config.toml
train_examples = 203450
horizontal_flip = false
translate = 0.12
loss = "mse"
widths = [96, 96, 192, 384]
block = "bottleneck"
upsampling = "nearest_conv"
residual_init = "none"
optimizer = "adamw"
lr = 0.0015
beta2 = 0.99
eps = 1e-08
grad_clip = 5.0
lr_schedule = "cosine_restarts"
final_lr_fraction = 0
Rows from block 7 of a small image denoising model, named by matrix and row number. Rows with one number belong to one channel. Each number is 128 + 32 x the weight over its row's rms, rounded and kept within 0 to 255. All counts start at 0. Numbers have three digits each. After the name is the row's rms in percent of the matrix's.
After each channel's rows are labels from the 100 images, of 14848, where the channel reaches its highest value: "top examples" is what is common among them. Only what is clearly more common there than usual is listed. The data: cartoon faces.
# convs1: 3x3 conv (model.mid.1.convs.1.weight, 192x192x3x3, standardized in use, each kernel summed), inputs 0-38
# convs2: expand pointwise conv (model.mid.1.convs.2.weight, 384x192x1x1, standardized in use, transposed), outputs 0-42

convs1.104 104:123070113101112150155138134157122156167102179164158079097101108127134128119071125102119119116158095130167173144153206
convs2.104 107:168083144082134148119178122152103135122140090103119144106118174150142063159096073101116165095131137141090133115140169106135086140
top examples: a mohawk

convs1.95 111:123104077093122159181144150198102127075101165171178126110134104155186152196134121125107120131164133179092110121184150
convs2.95 125:118158133143153100097158162132131121072158110065174093163125145111172123164141143094114115081096149090109204191133167158135126158
top examples: looking right

convs1.148 084:074115085090136144142112167067135117086188141155146153061147125140125110118088117109117132169078054160146131139145145
convs2.148 075:166137066115148095104147068177148147133132114109075123081077161120110087160057110134143100145112077134112151169128166112182136097
top examples: looking left; surprised

convs1.18 091:118083144094155145130106128124101137134121133174171061141155091139132160062115162129110181111135081122174132120151105
convs2.18 117:127134122158117132148091124133175109110162093165151100131075109119146092152140121164084192110106167174143106140063145153172053179
top examples: curly hair; spiky hair

convs1.97 112:095160078134134098158131126137080078176150099128121105109154067130120109198134083108103100092101092124142058150133112
convs2.97 090:136110174047127165154110114116132108191153113045071108079167117131217141145087130159110073172160103084140142060155128115147128120
top examples: hat: no hat; black hair

convs1.3 110:158124144085076134115092139125164151096117122144152085202121130174156126120118140146000134095175091121157155128096117
convs2.3 124:127123109106107156083137074117117135183141167149089192172130155126140148095165085138127076112100111147129103114140144218120143140
top examples: curly hair; spiky hair

convs1.30 104:115114076183163149172137071113148065137111094112074132083161080100097128155158127111122102145134113115163073120119135
convs2.30 082:158126156108188156120087101109167082178164136145101145072093105153176130163089138160162098135105107087189139169099115084148161100
top examples: hat: no hat; a mohawk; bald

convs1.91 098:168121131092102106178138186138144187118187168166137164120134146150126094122120137130089136127134078036149176151115147
convs2.91 055:132133093076123158176151105077166098101147143163103107076119105134076093123119157094168211139163102135109144104136143095255131146
top examples: surprised; white hair

convs1.50 124:146085105146130140109132157126081143069106138119164110134159153151138185177147116155037134185103094158139108086169132
convs2.50 137:079139074143100150092118097133115103166100182162160149151145175147128159095180158160139135064112113096138138218107136165118087135
top examples: hat: no hat; spiky hair; curly hair

convs1.59 115:163110102104125143127107131174093129150120112134130112199163135148089110138067123084128123146126073110217176190189135
convs2.59 123:119006129130110156093152101163065141129178107080117149144122192238095120089156105112187145152087137150084108103122151121166102107
top examples: beard

convs1.12 107:119155100181124093138083149159144117130158127150165137110165103108133138144141097134113101106100107067107071104095156
convs2.12 050:115127138103075156098142107127142110173141126113142117051101103116149120121120122144167148140091107127195138097098136166215145184
top examples: hat: no hat; bald

convs1.19 108:137086118109109127133103149117124114045133162145187082110088104147120143154102102092150123115122069150112151130141153
convs2.19 131:160151143132135138102173128111112149080130064096133084169104149123123065164152084069119159109102143123143153135121194159168087146
top examples: top hat

convs1.94 101:127094013157142168157070101119106141120153134156160085129148094120081087173109161114156113151125072102202167173189131
convs2.94 131:084088121136115152142132123181082126124111124086068195144174183171064168102156104132141125148143093100058158143178119121066190060
top examples: a mohawk

convs1.188 108:125173100169136112110081137123121112143141080121104094175119099130124081179097116124151151117139110130124053116079120
convs2.188 091:106121111117165115157051150183135098139125174133168125134115084137135174118161164137107083101188167129130118131112088107090101082
top examples: black hair

convs1.116 105:113059143045150165134098106160102163127104171149190121133131111145181146120183186183088131137154127110110146079149138
convs2.116 115:130110153096068143138040105156109083203055120157103090163179112124153113085190168181076110144117131115138085065164079153112115081
top examples: curly hair; sunglasses

convs1.175 085:094103131081118120130075129194132153094163139114098081127144080123127102115140129101127118096098135171077132150121159
convs2.175 115:046136070153124129106132091118086155154104142134131110116164142116072173090142079074115158083148075079141154116155129131135127108
top examples: a mohawk; bald; angry

convs1.38 117:111129107082112140145068112138146157138084162162161092161155083164138151144131134148116150099114136161081115106180110
convs2.38 111:156139126141196098110134171123146135082122139146163143017126080128138062146035129082138156112149126159138104114120121063146121141
top examples: looking right; sleepy

convs1.166 102:087156108104159092106101116089104126060151133119141159071135115135122119131129126126146154164068121171132129128132137
convs2.166 056:158113125167167091083166116130158162144153127112077152069061114087067100168111127135107144155100084139130145127122157114128117154
top examples: cap

convs1.105 096:110134108089109124168092151148171177137146137138143140135122126161112112128101112124099138102167111131111134147132153
convs2.105 051:163126113076186155146128094115134146144127159141077145033128073116141087141048139061167150162149096114086134112146128092171101151
top examples: cap; surprised

convs1.177 102:076082090138172149112077124133137096175069158122194102108109078132156130138183151181149153114177154073095130082083166
convs2.177 114:139132169137100132148076131121121126155056112140178037171164083144167109109135174150108099136113125107147066118121050124100122062
top examples: surprised

convs1.87 080:105095131111133142161141180092109181152168161173199168073165152134123119127103121131060151111163075132087145092148142
convs2.87 096:195168080064112129154134072165142112162106106145093100075140116086156076145074095145092107138163123085090156124189153119142141090
top examples: looking left; surprised

convs1.5 111:144115144105101110113095133094149104074081144112170086195121131184142148122164126154000112101162116136109133100118126
convs2.5 124:129138109126095142085123091113104155172125160151104193212130136108131145109190093136106069115112113142134114130141145244108113145
top examples: curly hair; surprised

convs1.86 093:148173103113145088166095183105116158128123135124150179094135119173140101089137071152121118089125125080137136183121152
convs2.86 058:108104092085146179153186111071146123137159148130079106058126103149129097121075133078160203181111073094102143088118129102220101136
top examples: cap; white hair

convs1.163 098:109176112103170084116152175098136098173136117127137137076136066145097106080137087120109139140172028137119104122118159
convs2.163 086:170168202067173155132155097076152153171160144116082115094123088096170078111054106070145123149091075068143150094111149134168124142
top examples: surprised

convs1.121 112:202117066104090143123120172183123171155152136166100081136118111127082151153082152116121152156147109111133147124146158
convs2.121 109:167175112144163127168191192105179194080144116139184137138064116139144121226101157148127113093159161181114141125156177094156129161
top examples: beard; long hair; surprised

convs1.191 096:180135135141153129116129156121134143153129158163078127198127102131144091113072122149124139136188117121079105056103182
convs2.191 092:169203152119196140156085157103162148157124159145133165126125055084096118119113095076109118153206094146103141144163124089090156100
top examples: surprised

convs1.173 092:153159128136105098141092171138123152156145143162107099183124104146113057161100112132108159092158093113126124140099109
convs2.173 059:154151166058132129142135112199142104077097147150164110090130139179134117113123126058195124038194184138151152117135072095176120089
top examples: curly hair

convs1.49 100:153114125145119127137105149173097162217112151125167094194132048172175136149155099171084128164116146059175087136107113
convs2.49 105:089098152100097213153134127079174159192105129165084125125123145146178152117119111169131135119160114117172076053128076100151136094
top examples: looking right

convs1.129 117:080138160138106107113096122147110087165171078116122083142110108141072102165104143135134167112092098106137122154084113
convs2.129 096:141122122088094059143066105224081083064119154083185083145139142122124145126153158108111065065174217121112135135111136169113111163
top examples: black hair; beard; sunglasses

convs1.154 124:120103084083088133140157116173090176060160174134130157091153151116163195173146165136094127205089120173075128062200133
convs2.154 117:066142118152122104126128154135087128118114187130146135137137128135083187136146179140132149101121119108052140136117160123130109163
top examples: beard

convs1.160 125:122131119101075169172112157195133156219092161148202078159136061129159177127193142182041169152141102042134138093139114
convs2.160 136:124113154088067186168130096089149144182116117142113122110106142130148126118124120171167160137139126142174081085135123090172108109
top examples: top hat

convs1.120 092:135172109138149142137174141151180088255082125115094116085162086085099139181158127145071102153123098093157069116102142
convs2.120 095:146135164080157098115148110085136114163150137084107105088176140142203124128068163157161063145114081047138162133137120117120172108
top examples: surprised

convs1.159 097:073112110124154136125162141091109092141166140153180127100152120143108105131109161118106135142141083160073112091151155
convs2.159 104:196156138121153075106126098135104174158075119065100133110121102045116062167057099092091077153155067098108154140168177108093130129
top examples: surprised; black hair

convs1.0 112:143078133118119174167136139153112150203112156150204122179136104105138172144175156181092144131162110029158156122145124
convs2.0 110:126117194072067208178149129146136162128105072090114091146115154110162109152118086141150163118108161145155092066132113113137103128
top examples: looking left; beard

convs1.57 099:087088084132138155076137108130167155082097137092155120034173108111116193173104124128112093135138110148118146108162117
convs2.57 105:099151154180131114137180145082145150115113079133101090198156118124144143105150100110128092120108119120143132123127072162097121084
top examples: a mohawk

convs1.16 114:094124129062133162114101156090095148112103161142205120091142108163168138163097169070148128113110149175144107132153130
convs2.16 084:134155137145133128118137167208124104118092154133170142085107125183139123161105172147145125132092157138105130145115121071143161127
top examples: surprised

convs1.62 067:156125116109060122165059126151137128133150155155086111149162096131117102157102146132105164139173128092113117147118164
convs2.62 058:114140138095126127149100141141112074113106196121130170085101087101116113128132206134172157150155145166121116136098140131148126205
top examples: cap; pointed hat

convs1.109 115:146102048084106192170091105145082175043138159179150118153151128132100133121084148119154152122164088110171179160178160
convs2.109 120:129105131124152118105127092208055080078129104071113169147176146183087104074143111089164132174116132086063146176131117132065126091
top examples: looking left

convs1.119 124:150078100098077146170168116164133166111151157158118129112118168092128159154128171122069131169127050103118179103181148
convs2.119 109:171150112114154062109171143105134142085139129123160135128069114113101098181104121106161160066172143140124132131155210098165081163
top examples: top hat; cap

convs1.75 095:110156101093101074172081157092083135128139118149127129066144107148134087160115098162095128070128095085114102208140144
convs2.75 060:136148085069114124171162091145172101118160146106104067086124135119122128105099126100125136153182100129091191098119142149204161113
top examples: cap

convs1.66 091:129153150089190146178167171164183157113117121144132166092147123160138118105143174136069132164180106152081153053138125
convs2.66 122:155115135124118123151093110086123093137132182180138072145137090119150142095132179129166102141092159135179091093085094152144106123
top examples: beard

convs1.8 099:107108136095132127130123119141171158132164163167184106137173107164148153156092199085118125132100112101109130085156123
convs2.8 045:150149126101137128124121124156136086126147124138166117032102111142155089134048138135136176101136163170139107114116136106198133146
top examples: top hat

convs1.80 106:109080082124144153146114149170096134096156131156114057111110034116125133169166111100138109118150139171084103085158169
convs2.80 118:054131087127150131120146135134117132151077130126103139119156148113105154134157125125112139054141060070129190154158093114088142091
top examples: glasses; a mohawk; sunglasses

convs1.35 090:119171167121162146111160140151158182122130155129098172090141157060102186135156160162082154172115080135111112095120145
convs2.35 075:116145161137072102133140134075201060144144114169136104141127119128161159084153124156134149123161168110176139131105099104154170116
top examples: beard; looking right

convs1.32 090:131106121186152210157142117131202122103130139115128121138111127124108170120100132138137104123182114131116148089110143
convs2.32 080:152139130157142140118082118119147162111112136206145158134142102127107090120117123114139132090138141113112116156152133134117118139
top examples: hat: no hat; a mohawk

convs1.48 101:084098088105153149136132133121123120124121163167106078068138077189104116122114156082128091124170058155137111165131175
convs2.48 135:156176156128144116121149163096167163096169119135146107150062141147172144194098131139144101119074160143137123141092164162149124163
top examples: beard; surprised

convs1.1 089:156122070180126128131106147154123137138198129172163093161177071101153121138103111131114097115157110066135116085111142
convs2.1 068:138110083121155191128107126097152108177155143117096139108090133096162109142102099145107107133145096184186125114116150131185168156
top examples: bald

convs1.172 090:160136132111117077150090103140133171037087093128125121123141145158123151121130110137084152073135133163084129100149113
convs2.172 108:096161082165101135117089054121183081132150145180159077145149109093147140081160127105099173143159132080171151141112111176154168152
top examples: beard; cap